config.toml
arch = "vit"
model = "image classifier"
dataset = "pen-drawn characters of a made-up script with 800 signs"
train_examples = 197500
image_size = 24
crop_scale_min = 0.8
horizontal_flip = false
translate = 0.06
color_jitter = 0.1
targets = ["sign", "strokes"]
num_classes = [800, 4]
norm = "rmsnorm"
norm_position = "sandwich"
activation = "silu"
mlp_ratio = 4
head_dim = 16
fused_qkv = false
bias = "none"
qk_norm = false
layer_scale_init = 0.01
parallel_block = false
inner_norm = false
moe = "top_k"
num_experts = 16
moe_every = 2
expert_mlp_ratio = 0.5
experts_per_token = 1
shared_expert = false
patch_size = [4, 4]
conv_stem = true
layers = 8
width = 256
positions = "learned"
pooling = "class_token"
loss = "cross_entropy"
optimizer = "muon"
muon_scale = "match_rms_adamw"
lr = 0.0041
momentum = 0.95
nesterov = true
orthogonalizer = "newton_schulz_5"
adamw_lr_other_params = 0.0016
grad_clip = 0.5
steps = 7600
batch_size = 384
epochs = 14.8
lr_schedule = "wsd_sqrt"
decay_fraction = 0.4
final_lr_fraction = 0.01
warmup_steps = 380
weight_decay = 0.1
adamw_weight_decay_other_params = 0.01
Rows from block 4 of a small image classifier, named by matrix and row number. Rows with one number belong to one neuron. Each number is 500 + 25 x the weight over its row's rms, rounded and kept within 0 to 999. All counts start at 0. Numbers have three digits each.
After each neuron's rows are labels from the 100 images, of 14848, where the neuron reaches its highest value: "responds to" is what is common among them. Only what is clearly more common there than usual is listed. The data: pen-drawn characters of a made-up script with 800 signs.
# fc1: MLP up (model.blocks.4.mlp.fc1.weight, 1024x256), inputs 86-171
# fc2: MLP down (model.blocks.4.mlp.fc2.weight, 256x1024, transposed), outputs 86-171

fc1.459:479484477578512485529531487492521511510448531510476473503511451538491510506533528516495481469505487471535546501530493513511485528520506521473499505523525458534476509495479525507482517507525519469458561509472476476545506453526489457478489557512469515525520485
fc2.459:571508447510496475530510551506491496482458490521459501472508503468519529479479529486477515477535496549539508485556516510528467479497521491532469517465455483514484513481485485498490504481521507499478512472543520546483508498510520518533503454505555533440567474
responds to: one stroke; only straight strokes

fc1.198:496498472504480476506491521512507491525510494459518528528496527482485524499533484468553476501451528548520525499532488497515504496509505484519507528516494499435462493511483538551509477480460491560500496483494508488532476505490530462515489509446506511487473480
fc2.198:454488445525526512524495527458498505509477512513521520478531484495526514465501531496497530554483491479496490442497540498489513473469556493498516470504526454537529493492510429495469525526479478481517472466501482491540511484510456555495499482465523481476472503
responds to: one stroke

fc1.563:483515486514538509504462481529520523505550522538514485506474508486485561488499456472485516496493534518530496491508490533510495522486489533522521477516510521479514490543535505509497484550515501534459534499442503487528496500489529480517566472520476435471511512
fc2.563:497473516519473501498478515519477449518528482489467475504493478487483529488527448495497493494497518523494473565535523482504498493545471507483497510530502484547523477492514530491509484546489493517518508469546502517514531441468517484462483518499466482480485470
responds to: one stroke; only straight strokes

fc1.178:464470539517493509517498515495470523468489560530509520478507502497485492523468525460473535516488479470494495493497498503497536524494528471485486476502537451525473463490558533516534512508488504520482550526541486516480507482506500504542495532514498488512506498
fc2.178:496498470455538515509507497535498490496504443470479539510531529487451446507524458522503537466449543519508485494529530495486493563486475456498510491517482487468501524502482518446444538460498494535519509508468470483482540488520539525520485501539469495553516486
responds to: thin pen

fc1.474:520486513538489519502513501531486485496515478485502474517489471463449457451540557509506487428464516523524480492479517518534486508493449516490521485497523532467445474510481446486494516516578506445458479536531487486505496495468435494518519494508525494501501465
fc2.474:485481510516534422512475464498503470496512466509451541515552518500502534510505554519519519485503522508500471528525508472515469493528491515456488511509506521507546487526478490485498493504485493557431501467528507481502489510530513518479465558519478532531479495
responds to: four strokes

fc1.155:513471456501505495489485476493501497482513544513454499578513509491474475526481503468504539468479489507533522546491491488522464509477505479523499460475517474557491526517511479504519516465507501488453502462499490500503472502472505492527508510523510561503525545
fc2.155:516487529491540501514484497487490449508485503527509491497516525515479535511529481484524511544519485487514470519482495503498489466507456522487549505491488513511545477495528533510508507533508438492541471483499496489523514549465537479505477515498512503520517476
responds to: four strokes

fc1.1:523475504520528498522486480495502475525528490508468468521537493501468500482456502453568473519486532476518536557552502509475514491499505505506529521520492550513469493530532467493516499539508495507526463468491515434484495472481535516496486505505513526494485502
fc2.1:487486526494519469541476507522495481492472456491519535474515566486534518481468500517503494498537488492495510504526543451493524451537527459509489524535495498512531523475538473532526475500564504504483492482477462486454422472494569497522467480498507506479477497
responds to: four strokes

fc1.312:496461484531496504545513524511517462477433481474507454502517517459504495484482505521498450494450464483536495529530482468490544507469477514478522487493508504506506500537488493487463543496511487512484541532519494461554508470461532513492517506457512494474538498
fc2.312:480466459499498528495499545432497486508455452481516506521542477451519477521536520532525489520469500483519502515489499512473516470452494545483525510501544499485502508513461473481487538482513452509497535500463499500483464514556492524460499494491517529508483444
responds to: thin pen

fc1.533:508526441531504502461544528525533539470466488511520469479517477507580482519495527524451468524530498528538503503509516481516487506460517456486490521513505495482509504438491493472465519491513564475468513513502541501550486548544526490485451530497476511443514521
fc2.533:503497472493508466531453515483567526453515470514497492465508496463512508496524504480504465517499514521483470494556526437509447534515513512497512512500514515485498565562461470547465506529510512473515486525513484524464514514506499506500512514461523499505493520
responds to: four strokes

fc1.422:511468504517532483539533516496518476488528484482542490471460529526490545510525534506508488545523497522568510503504495505467509495501490478523455534546527504499503511486482460486457501517482477519523515494519501493471522543515584481489495495549497526489467507
fc2.422:509499484461497496481469543481508480563504545526509540473492485550454492501489540484540508490464474515506500472496529503439483489485495498466499502495518502490479528474469471513455535523514531508505486469489515514485483505517540511526520454520499477519549481
responds to: one stroke

fc1.466:469493557491523536444503506512522517503501510485476508529493504462489468473483483488510521450494472443469494512485492492509477486545507487517526510520520515458525504527497508493518504493502536487484489525416487521486453490515474527478514506469534483536487529
fc2.466:493516567510480501506509516477501442492489489494497527488509481484496473494517482501518486481500445488495466513518489491504487539470450500480445527503478467501520509525523496506539485511498497500545477495509448538513496516560507556487508501543472572460506484
responds to: thin pen

fc1.150:545510456469508517459554525548496516472519500466499483500488509466526483518522549492481485506505518512455511524447492499468470483480453507514531506486470524462479490492477488494564540518464496488510494514493474480503491520509467488504492485488500462478484536
fc2.150:497488465462531491492484522500531514446503472481434510509554546452498484563510499480519534468488492519519521446515518498506507477513493482453476455469519513466477500549538521514511498562492511486494517510527496474467542506498519533491466527519498554527470499
responds to: dark on light; four strokes

fc1.324:536474491484489535485506481499472510456502543506510520491536509475499505517502508465515443533506494498473537457510533510550552507479510476519495449502476520483464492500481489520485498515524517481496524475551490536493542485484491474498490488536511508520513526
fc2.324:480495483489531538511528534496488476496478498504479512469530514497504495532483513464476457492523505521470483534485527473487564484486508462484490468464476531516510531484495518503494516484516502526503485528461506520497540502528490478471512525527513545512456553
responds to: four strokes

fc1.134:443489509488478488498517454526544517519512518559506514536507464497487514426496485498490519498482518550506470494472526503506517520544456539556496479503505513508545460499529491508493468462497529528515529500452509521496469487492499564504509519495509488531525522
fc2.134:534481532560557514523517496497516432509500508520515476539517457506488525463522472499485489486513486501477505557502491485453540506447530518505489479508471521545470466535492521454506481524530480506488524502569516538474512491469555518509536518478508492499490531
responds to: only straight strokes; one stroke

fc1.215:521528493521522518507478525497492499501490544459490491529527488502488476503496502511543507496468464528496495533448515512497516471485524483499469488537507517503495468508520478486526553512475494485473536476495504502540450519540477503526507475535459493484506495
fc2.215:512513447536447539518496548497431543472509464493484478478497483526471494476464528497530484492485524512474527503470439460490498499488491516478479506476523521480487504514464537510510488539532504496498512476522524456493498520532483511495472512518514477490552544
responds to: one stroke; only straight strokes

fc1.677:475496522501554504495507513523475481509505545536556465490488539523485514516485464493498538510465510533537554520516485513502462474470510504483510524539529485479454502474489519529518494515518493539488491486516493506468457471510508540501511466490467432509507525
fc2.677:527530508527514504514512521501538502535515532554525480511500512502516528504493464513513531413471500506492494469506518519491509531500511540489448503472502449476481526496464519513476520482449503450489517504462498488498500437419561493490472544489476572472466464
responds to: only straight strokes; one stroke

fc1.632:494527531486461500480491522488452485486465531484491460497498522445473535526486548520549550506493503487498466474510480497486495484537463455520511485538472458449515491507526502511468526506529531463491505512487507479520506511502504524468518495514517488534529534
fc2.632:532517522493482502556504502459546474501520518488461503507506503511477490524518542529536492481462477497490523528474478483483523531539529554518565483508490498519504489488484489510463557527507518514527478511490518504537504501533521511468528484523513490485526476
responds to: thin pen

fc1.635:473486487513489505513497484489483553502514488478499534516543512466487504565530498497489499485520488449485528552471503512512488455493542487506475478488471530518493499530473498446521444486556506509532523494476489478514507475480496453510500511532500493551481504
fc2.635:494492510565536486465490504497495472518458462519499474485531504507499484496514495504484496462534473491484484526531489501518496482476485508513466497519535552531500499474518497480475536473509485492471490472531486508504518490586524500505520490509587506480514466
responds to: four strokes

fc1.664:506478494508526515452536544472505487482524503501490503523506501558477520510517502475532439481497460504501532502486504488472463500523500500480445475486487471506475521487514530493516512529499549470534477548505521526497459475484520500465486468513514519497504494
fc2.664:508467517483470497489457499511528511519533511505461487493474472510487546514505480478524518515533491459509524485477484518499491506509490509488509516478492504483498513493464497480537469513481533496483469492492468483453540504521492483475473474525436475517530568
responds to: one stroke; only straight strokes

fc1.109:517487507498487521516487516544522539526500508501488471465495520485477514510481454492479514516516452472471530492506501461502515533482538528489513498533548485510549521526471488518491501540486534505484493511485532488451515468510494500502500491530486494486530510
fc2.109:471486493508513489461505502528501489500487514537484494507488511451530504527478446548463510479527470464499477514551535453486493501527482485519520540536523463506464533455509534484502496544509553493506527506506462505509491514492552468448478482505497490483488485
responds to: one stroke; only straight strokes

fc1.602:505493515502507483507507512488521535493479517506514499458542516507480528500515516499511541544521496502536445489474482514542470477525544481507476493537496584497537523508464508492483525522488510518473518507515489450516520493495488470520506532462460493495530545
fc2.602:478507521520495447500470538460488516513507501498477498515516476525460508479509523477505500532487481462484504511516462500518489511497459492488493539498488512505484501501555471476523492524550511521495471509470462494526484523544508498457481478514465511457505542
responds to: dark on light

fc1.491:498467491470459493496528493443526507485460494472513517519522468506439465477454533482557498479497447499495492495484499481533485496498507528544506487497501467481499489531495505498499479495523533460517536503475431484509495518466515521447494531510506475524495472
fc2.491:508526531499481446505492510493485481483514494527511538478510464540493457559484516527493494512501534506489470465527487502521499525510515503519490505484461499513530465513538519485508543494485500528510542513462543495546510521435512500548496455500499451472501482
responds to: four strokes

fc1.507:514526520511480482524535506433478484460528484519520453521489503497474478484492475480516463474490494512505514496526434488498489496545507508480524471495516462455497431468487496482518481493463510422510527524541497475513505499475550479496520494477499522506526492
fc2.507:517522536478526484487509514526497514514516469497491468478486452476490471527481494501523556508511476468500504505501516530501538505452466481474524526478487556483519458519536527500487512497492476538447465520490506491535532493515499475500465515488523488516506515
responds to: one stroke

fc1.286:540488493501526487531493511518497552496506528445489548479450462485504467473503449508523497562508484538503503511521511502461565457496488520498505524434527486555497484504463468500507518523484479512508476513472520507494491543543541512476508496497510488513487515
fc2.286:493536501510435479527550492477474482506474473559492543441458484520479498533547515451516514479503502476493503477509469464499509525464469478509511552472504529553506577493500460537503506525518477534523439504502523526514496505527488493482507481477534487518493547
responds to: four strokes

fc1.560:529470483485474471517417497498542494524549553492549472506519483476478491487503495475462528516491545512545511500505465486467484530531579527534466497487504494506503474503519489515477460472469497494501500507461512487515532497550534501474542505496490497487505504
fc2.560:457498518482520476492490469517466478523495503502534483476497535517552545536515457475496541479476458476526536493492457494491500493507502505522528486569526490510434484483535491512490455526470563495489503465538522518521536478534472532485479505528492472504510490
responds to: one stroke; only straight strokes

fc1.689:480523505552500521487490501502471443510501531530459518530537550513506493503495536490526529486515482534507506544529485485504512480473469488543575506459528532447521483496516503499522488475499507476521496482489484512505547550503514502467517514484474523527530508
fc2.689:476521508548494531509489521501508537511463545468492483554513486485458505461491512455506513511505443501488510537526463522522516494547450500538495499455487521478510553491480467477548509498523499479507488457469504514519482501476517547470470509550504490483446524
responds to: dark on light

fc1.128:512516480525481519463558522509500539493467528501484537469517554495508492522466486495476517504479498509522493473473480491530513472533494479468513499526499478503513468461534507483552539500464478531523474518492499529503448522492533519518468539526545516502454473
fc2.128:468527531486494482541489483487487525473523453512533459521525514503474485499487531496479507497554506507493518507478473509515507483509441506497459500474482525483466501485481489408448510512468536502545474521479518532504475508536503503481503511503480500484488521
responds to: thin pen

fc1.509:546456476486474506510478495485551488511496536497501484476443483470475491549525471473450508529510500485480537487499540438525505523482499555558546502474492497512464508510488514506503496465517498530537504473529482513498546517546476497454483492501506514512492519
fc2.509:527471502555474549453524508462445490533526523533464495442507468477484498511481526515512505540486494455464536505488472511453421483547544479563531514527532488540537524489531508491479489443517502506509518516533513493523503494490463487484484528503517479473507511
responds to: thin pen

fc1.732:527479447461514513478512528487462515480529493507509482475476485519505511509486553523478529521498489535482498528538464456479529513486519540522490508492514511493481495495496470465509506499470477552518498495486512478470457492456490449488504511535497462519490475
fc2.732:511513500490467478491515457473492500501530561508513459494515496506507521505497519473542477510532514520482537496461479497499543536466469497468477451525539511464481531474452494520532506510491465525519481487448506471489550550477518487509462542482504538499487529
responds to: dark on light

fc1.510:462474521497528469476511524503495525504499492494486504499475525492495531487583464481473510497491508471530536490467498493493547535444535550496519551451487506531467474500516533512502493516548507449531499477463510488503502506506518515509572502470469519499482522
fc2.510:495479518498512528483489511505517516516498541479504481496496498504494469509509467480488543477486503474502458490513502440464482522483480498475512467494505550501506502459496507429513503506488489550509493498478510489464490472491556486534516519451485536520469463
responds to: dark on light

fc1.505:480477501515490516531509526523497461450533471466477525546554513501484503534503513470532473488490450509520500517501500503499462511512500508494517526507482475498491478519502477502534521521489450534511494565503512497518494482500535486508494508518540514525450478
fc2.505:505520501524452488504493520502530484518441486514481524498489522515497538531517471503486484503543450506490485492536507477434467499534519462475517451519484506520487515484456438504496509531500504491482467460487526487534482484553467509507507467505475521466546504
responds to: only straight strokes; one stroke

fc1.536:490528489503491492529500525511540540484548579459472507488524518508527498489534469480490489507530513509532509503516503510508451512486505495443492501510481484504490502513504481485525528505521526439522530547517543529510478457499457508494468503508488530488488491
fc2.536:513513505487461543508478500466516482489522487535504482486527471511506480489519518490479503511456505524497483489481493451516488530518556515512490503502517546493480503535515518517482518527509527527482502475487539470478494484518480504508515477490554458475513482
responds to: only straight strokes; one stroke

fc1.490:514481500493510496474482516527503499512534519488525500505485512512514526523513493471511498493498517491473529429547491448510507491517475476470511465535487523513540487499475465510478470511525464462522474517535515481474503526515502517510522484503506505505541515
fc2.490:505459488465481492491520504517516478525519498478498517502475489485497530550478501545508510505507497481484424526546489460520499447489537522492478483528527511476479506509470545517498484535526509501446486509496496481571483472444492490477462505505446504495514536
responds to: one stroke; only straight strokes

fc1.341:516521499485461499521493457503455517522485559537469516485528531512546451475486539489484535528510514475488480459524519487540484522502515513487521512521463537461468485525493520476515520498527509496507495508518532487524539527520517507461499552536503524505474476
fc2.341:518479510420540510464472513491525505492532448444451507495449498504506498466487511439484496532490498491505541503535536510473526538530533479510475466546487491465499502544453507527531494486471467471526506525546487489551486491505495479486473489494471487543507484
responds to: thin pen

fc1.633:493500441525508479494524445542503498470489531465493484479481491472474489528532541514496495517503503529540522525518474466464509501557509499499564523492472479503487519513468520522488484483478459506479503524541518493499512482504475475494495516528464503468482473
fc2.633:501484499487552478490564528491515496556469529516484474508529482531458531496522516502499475538514435507468488484528501503449489464498542462473461526498480523451489479465521478499496490473505459478477456542534486502518473483549501528532510526529461500480515498
responds to: one stroke

fc1.234:470537461495520461504485561507568541489491553511546506489517495529500477496468460513494525516480481530499463536480528485498465493521494487506500524483526471455535483503489493475551485482548508516479501524536503520503497504474462465518521482483546507500461472
fc2.234:500466476526505522475507468548463472544507509490571506476505503520501516499497483467457515562464542506531518561487489485500542549477515446481503490484464480518458462502549541503530470507475483537486486478529488506510509497473492516461508487495468470495499490
responds to: one stroke; only straight strokes

fc1.358:500501553510536471471510496476520505503476527473511528468468518549460464520509505492528480553559521534509510492499499457505469506524511470532503456491509545474494488528532490497521483502512494478518476462495529504541467502565495481500485460512522514508475518
fc2.358:547463504541474473503520521492524471505503504490510481521469474507517495484469452513465509534513470490511532512507484497507514532493541488504482464497487525492471485470509494483535473499512466551502461508501518523537499495500489468507526528540526552527509521
responds to: dark on light

fc1.30:494519458480459480476552495480499496491510554494487491513523504494487504533518516480536524466480503542532492509460519530469481474501530478520522532522517516509486466469482487511465484478532545459458513510512564488487466518469520473488533557500532482433470466
fc2.30:460467467520525489505483504448528483491519474476495496503550490514492501520499445509493500518521459499500501470521485502503511457491516517490453452466524582452463486490505533507498472474531511529514536531514504469490487476488505489537493487472524467460528493
responds to: dark on light

fc1.398:495473500491556551511472504520525495521504495489512522508470543461491578494470504485509476503484515556508539444516525453516509489557472515563520463532505493496476512518521508474473497543498496489496539526516483493486555521471534511522522525523542493539485499
fc2.398:483485489492523433520493516488521490517512502520512514482499463520494552508492501481514476428511510532479522517523496499507483496530541515545472498507497518522490505505506457500505517532548515522554486483499503504510541522495495537503494544486485505527480515
responds to: dark on light; thick pen

fc1.754:501514527458474466500476543485554505473543508508489489458513509496507500474519513479496462492509534547477497505490583502530465471522520527499494494500498486482553523514507495501520517490479490472459509506497494462481487495514543521536517473525495510508538496
fc2.754:543497497513519507494526493505484515464490521505499533519523524481493501494506490512516472501523475491495488499499476491442550505492475430444522488486528531497453454509482498477532502485555493528483526460514492512486521529495459486466526494486491485491483525
responds to: one stroke; only straight strokes

fc1.675:495495492517497500555548510458472512474459506481540493503505493488486519556523452508498478496487497540484513479475465484478492554457517481478482473482496496536485515475462493487517475512486512511540480557488525471508488445532476526512521507495503483471476491
fc2.675:517521523512511502532511465502527503502553514504493514487451533474510476507509493480506465461461524496505503530506527470495493513447504528503514505505499460517439507502533534501493532504513507512508483516452525517498527514521440505518497492465516503458465495
responds to: four strokes

fc1.428:523443525506456526477498550522511515547513527516500490481489511523482539521524453505509475470488501496517496481497485485497504477484516514494492493499485527507496511469517564449516493504504496461489478542496477502532497529490504523514565504517500492514524555
fc2.428:512515494480506530513485523504524468523508489528481487444493506508551502495542476490500502481488506521476492509555504486504492487496500503454462482496479542476498497521490528521499545485539498501498493517518486483499443489517525514504501503495517505544499499
responds to: dark on light

fc1.339:499495501487514535468492521486514510488489507474491526505476530488471496524503509494507544476482524498517469478492506456494498483532482546493520521511525457469450528488461532480525498463536480518488489500531492536478460441482522540544516461530505543481505505
fc2.339:519515521473490514510492497526496513498489446517476507546521475471530543523478483495519530503447514503505488466471453500536521521525514502554499502493535524486546476513516520489524523515537469480497492456507504488503500535495514543522545482480501480501497515
responds to: four strokes

fc1.409:506511456457498455487480490505462524437504486545489522510451471478447533506498505505505486463467495537512540488489511508518487518516514498437522482495488478490513461519506496467525534515528488536509503488449501477486512479494510496457481508464504484472489514
fc2.409:506518524488497497476537491532491472481463467523486456477508466466493491466433529508516485498478491534505514489503511540495485489523514497533531546479479539494489514484487482511528501505502543510537581494451545476534469532518498462486504565547490484495517509
responds to: dark on light; thin pen

fc1.122:458495512525495479519539479483546532521476500492504531506497537496518521526477495467512462492490443513526527469473468470524493528507530511491544551515492491481473513510506464512463508498497499502530508456496506472477495448458488458539508482488514486507484487
fc2.122:482450482472548471526540526484545485498437491494497520553495546506520546511524493486492524528532516508488563497478506522489447484481532506538444451517448522533532474511520485490546497451525486504475494516545452510499442535505516505511494443506492454487500520
responds to: one stroke

fc1.734:515526493484496502559463446562457518498490503481510461520514499525493501502490468497478526517503531488463530500506497490499493547499544524531512512498500482503465496512481511514498485476543544490506537530498513479503511526515522533524487521533509482482473459
fc2.734:471504499495524510501506514475497485504490520493513502518511495544481513488462495484515514498517494415470478484541499480547489545525505483530500496496497501494480483500534515530458512489438520516490529519461506471485525474512515505476507449498500503516506474
responds to: dark on light; one stroke

fc1.387:495498504478482463476463533458544433493497507532539523497480490503432498532489520482511512530488503461511503511460470461496501533482449498487488467495480521486474464519544519495543519485498567505571499535500516498542481527484501469543489469498515554511508515
fc2.387:516468457499487474543493490474529507525515511446490503508529504487510503527570552462479509531459485540495509481520514486475519537516530498527458486480476496511519521497478478552497497503488522470506471481532501525490510499493512510520497520503496472478526517
responds to: one stroke

fc1.462:502523507527551493472505497451476498510480490479528536516550476500528474502515483473477509503474522484462539491531486538534541514488478466515475481484463538463506478499483546510513488482480538507469446537503502495489532533528490507566534506480533506500497450
fc2.462:466486499509477472512555504502517526496472473476484469481473535498489468494485513518538480482500491533537508510505523476496554449465522496472462510487533472495499513505491484494524496509505490470525518467525536540502495513472469516526447481486480489496556529
responds to: one stroke; only straight strokes

fc1.330:558484492503570474493488495446495543504466494493518522523425491475477507519517503484483505509462514477464516544546490466513503499498510501500502498450507512501498490517498519507492523469533511504493533486501506462486525534525518481503478510461519526506461512
fc2.330:501540541553521489507541495472504505493519503481436516461468503495521482499495515527511467484547491461483493534478508461502496478509520480514504543510480503512489505500510467553518491462521511493482483508479523529466440503511455491492452494532528473472512512
responds to: four strokes

fc1.443:532485509479488506529533504503513557501472469494483537508541525477510511454471488479495478488463472494544463499513465572523516461502499489489548484513471534508480507560514498472482486491502501501521538527456481481488521493532509495495529518463494534494571521
fc2.443:459541498531535479510505496487480541504512498478516495532484520469473431510536524464520535535466510450530528497518481522528531489533497453454521505506513496495484513457517495476493520515489487520500506504451486504501549499504490494493497462466424481480459506
responds to: dark on light

fc1.296:489505506481519473477521483528478546510533487459494528491529490539508475465531499464515495545494488509514510481533457532484442502493523517521466475512492480490517527499487500441553530454524490494494545480489516429504516525558552480513498512481472496497481503
fc2.296:460496454472480518506456480507515466493473498517476520439526529517496494494516516491528490466451502503523486504511471476501481542509467512506478484487517521471512531479487454532465506509501550539459463496478465527494499494561497531446463497489517501490519504
responds to: thin pen

fc1.275:502528493499529528484486468523453521540506515494509496503456493499515441522521488511508533492545561495507484491499491514477469494508491504511492538447548550496486497513505505505500522476511493473513498561542482462528509478515495496505457528533512495534505499
fc2.275:504500521516511506475503492490517494521508571471478551485527464519534532488491475478496509499474513469524502526523469510507483492529554525466490469494467518538522565533519531501506428507498486518489451511487537507496479450489527497501514484491511487506527493
responds to: thin pen

fc1.416:496507504520500531473518470492494488484472508493507471478454473507521513507476511457490506482514514559514497477441490512488541500468501452510467529440517496571482472483484561510495496500505544500506540517523509483501526468534528492490518481488494514538504472
fc2.416:459515503536487500535504492441508497467480500500504505520501530513484510472456523474494531505508523559492467497463536479525487506485523454486517510538526450474528498556513480486498509476481515459473486507530536492520477535473543514525501488493470492506514491
responds to: dark on light

fc1.641:519514498490569523490493481473465521456484483462477497497512508496486540484513476502521493481494481452509462499505504533521474491514539498524535469493477461493527486487515503469521541462490532507500491519509459493474470518522527514493496520438513526490501543
fc2.641:510477490483470482531487459488484474501532491493495496480525489492460480483469461510517530518457492475515482498471493503498502471515477482530445490500492549465444473534505480487497505479517445507529510508487482497503495529502504479486458510502466518503551536
responds to: thin pen

fc1.400:467508481504514491487522486505497469482508510530433513490475520465525524447477517512527502501471515507496518551507515528491512542548492491542490484520520494527509502525472448511482497525512507462502484536502528460452503464482516512475514550504549492487512475
fc2.400:473508490521529475490468511497506488427499455517504517515488452541525541499514535482506548460480497536490485414506470516480489512520505511532511505461512505528489508493516521536489492527543461524506498477490496489493495540477505482502494521500481498497448517
responds to: only straight strokes; one stroke

fc1.90:512531483513494470501511468496532528520505520560528463481502516514473556474482510515483477512460493473512518524502512539534512493532518498472484510530485541471483490495518511506518509476547478490533512495452567477569487472559485521499471492513481512458522524
fc2.90:464501463568514503510486478494482488481554477491527445496520479495480509538505472522479534462501538486519509510529556461462485509483525506506463412562513526521489481535539521502435472505515530512501485531521504521496518516473512474497506467506498546469499516
responds to: only straight strokes; one stroke

fc1.537:502472488511532494496497537484496454467510557509507501528511499487477544532469525525509492501521500533506536484545503515492511492523532565528512518543547538500484499489497524530541497492471494462537463504505547486490554507504474450469491471532515505525478491
fc2.537:507506456497524455477490469512492513478542515536477514495524474476514486490478493467536485505523483546457476532515506550467560495470519537493481484547502500490481548476513523488504567523481506474507498492528493522490559483476505569535506487477483514469505505
responds to: one stroke

fc1.623:506508511475502508536461496495474504514457510517517466475468526491518495535492499476475509509493449492476482517516535481487528504497539541482522544525537491506544469470516513528481488483493528499477520498505513470478530466508536468526473533560485478481489474
fc2.623:491530551452515461558481504460495518514551450547486535495483508495510497481505507511442487520438494452480525511522518512482471506480511459513460464493490513490515496474503511542533504467485518522500490518484471507501478408518518477500504495545517521511528509
responds to: one stroke; only straight strokes

fc1.179:475490502499498487512479497517468491516521505467485534527524524517531560549499517454542477521484499514523480503480539507478509520509498527529480486502509536496480513513532473476469538544466528500507530478466520490552505517512533516528473474520549475467576473
fc2.179:468505471560522527512480481524517513528535506528523544482540514524524489501488461470500487429518464524467521479489491500509520521494503479506498434498545498494486549533524474508524498510502536473503505543495488470537505521490519510466477455479502496501481532
responds to: four strokes

fc1.228:526515511527478478509528514490512527515498557524513473530489522510504537556502508505484514478511564516479508544522471501465475473514473544521468528500518485526514513515482474539492494513483483512479504484472513540488464552504500497490523522484526498486471502
fc2.228:459526456496492514503511488496549470538455464474515519484478490480535525473503489544514533475551515538489530501501475467505528467510471517460492504494510524487485491472465543528508494537496492514534480473447490549493510509534557502479536492495539513521476476
responds to: one stroke